From a checkpoint of a small image classifier.
Training: soap at rate 0.0029, 7200 steps, batches of 128, held-out accuracy 100%.
Data: 97500 training examples, 9.5 epochs.
Rows from block 19 of a small image classifier, named by matrix and row number. Each number is 128 + 32 x the weight over its row's rms, rounded and kept within 0 to 255. All counts start at 0. Numbers have three digits each.
After each channel's rows are labels from the 100 images, of 14976, where the channel reaches its highest value: "responds to" is what is common among them; "peak on" is the class under the peak. Only what is clearly more common there than usual is listed. The data: rosettes with rotational symmetry. In brackets: how many of the 100.
# conv1: bottleneck pointwise conv (model.blocks.21.conv1.weight, 96x264x1x1), inputs 88-175

conv1.49:083128128128129118128128128128128128128128128130128127128128128128128128128128093128128128128109128128128128060114128128128201128128135128128128184128128127128129128238128128128128165128074128128128128175128128128128128128128128128128128128128128128084085128128128
responds to: pinwheel (91); three-fold (72)
peak on: rosette (77)

conv1.63:189128128106124128128128128136128171128128104128121128128215091128051132134128063128190128128128128115134131128155128128128128128128128134128182128128128254137128129128104128128133128128118128128144128128128131128128128128128128128128128128128128107128128094132128
responds to: four-fold (37)
peak on: rosette (100)

conv1.62:128140126128081128128128128128149149128128128128128087162082128128128128162128128128128128128128128128128128112128128128128128128128128128206082128128133128128128128128158128058091128128108128128128128128181128128100128128128175099128128228000128128128091128128110
responds to: pinwheel (93); three-fold (84)
peak on: backdrop (88)

conv1.41:183128058112161128096128128128128128128128128155128128128128128128128128128147084128180128194128128058128128128128128128183128128128250128128128128172128145201128059128113048140128128128128243128110128128079128066128128128128248128128128128128128128128128128122100
responds to: mirrored (91)
peak on: rosette (82)

conv1.46:128128128024128096128128128128128128128128077125128128128098128103128128128128131128128128128128107128128128128128000185128128128128128128185128128128128128128101128128128128128128128191128128128128128098128128128128128128128128128128128128128128128128128153128128
responds to: pinwheel (100)
peak on: rosette (100)

conv1.4:128185128128100128128128181128128128202128128128128128128128128128128128128128128190128140145128128128154128222128128128128126128128232128128150128128122128244213128204080086128128165113159128128250091128128128128173160128170128128128144140141127163128128128080128
responds to: four-fold (45)
peak on: rosette (80)

conv1.95:128128161128129128128128128128128094161128128190128128128128128128128089128128128128128128128128128128128086128128128128128128128099128128128128128128188128128128128194093128142128128128128121061119228128140053128067128128071128128128037128128109128128128128128128
responds to: mirrored (89); five-fold (39)
peak on: rosette (97)

conv1.23:128128128191128128128128128101176139128128128051128128128128086128128077164128128128216128128128128128128201083177128128107197128128158128155049124068128128147217102110128128199128128128132128166078128128118128128034128128119128128150128028128113128029128128128128
responds to: mirrored (81); three-fold (76)
peak on: rosette (100)

conv1.90:128128140128128115173121128128110128110128128227128128119046128128128128086128046128128128128077128128204128128141128165128128128128128128128128128228128074128126128128098150128128128128128037146152128128128128128198128128128128128145128027128128128131128063090128
responds to: four-fold (63)
peak on: rosette (70)

conv1.52:128128128128128064128128128128065128128128128141128128128128128128128128128128128128128128128128128128128128128128128128128128128128128128055128128128189128128128128128128128128128128128128128145128128128128128128128116098128128128128064128128128128128128128128128
responds to: four-fold (44); three-fold (40)
peak on: rosette (98)

conv1.82:055128134128102158128128128128128138128128137128128128128159128128128178161128128142172128113255128128128128092128201128128140128191255128181210128146154128128188128128128128121128128128154151128119211128128151128128108128128091128128128128128129127147128139128068
responds to: pinwheel (100); eight-fold (74)
peak on: rosette (99)

conv1.28:000128114128128158032128128128128128093128129128128128103128128128128195128128128112128128128128071128128128128128128199128214128121253128181128128128128128187128128255128128118128066128128128128068128128134128128128128128128128136128081128128132128128156128128092
responds to: pinwheel (87)
peak on: rosette (90)

conv1.30:128073128000146128128128128128128128168128128128128128127128128128128128190000128128126128128128128128128128128082128128128128110128124128251128128128128128128128128128030128197128128166128128128128165128128128128128128128128128000128170128128128128147128255128068
responds to: pinwheel (100); off centre (79)
peak on: rosette (100)

conv1.13:128128128192128128128128180220128128169128128173128128128128141128049128128128128128128128128128128128128128128128128128183128128128128128128075036128128146128128128128043128128128128128128128128167128128189166128121128128111128128128128099128128128066128079128184
responds to: four-fold (59)
peak on: rosette (80)

conv1.11:128128128128128128128128128128128128128128185128143128192069109128128087128128204128128128062128128044128128128073128128128094128128000128000128128128128058128128128128039164128128128128128068128128128128178128128128128128128127128128128128128112128128128128128128
responds to: mirrored (79); ten-fold (41)
peak on: rosette (96)

conv1.18:128128098128143128128128128128128128128128128173087128128037096128128128128128128111128128128201128088150128128130128128128193128151128128255128128146128128128128128187128120138096128128128128173128128128128128128128196117128128128128128128128064130138128128056128
responds to: pinwheel (80); six-fold (30)
peak on: rosette (95)

conv1.29:128128128128128128128120128128088128128055128128128144128128128128050128128128155128128128128075128170098128043128128128128128128128016128000123100128128128128128128128128094156128128255119128128128128128128128128117128128128130128128128065235128128128149147090128
responds to: four-fold (63); three-fold (31)
peak on: rosette (97)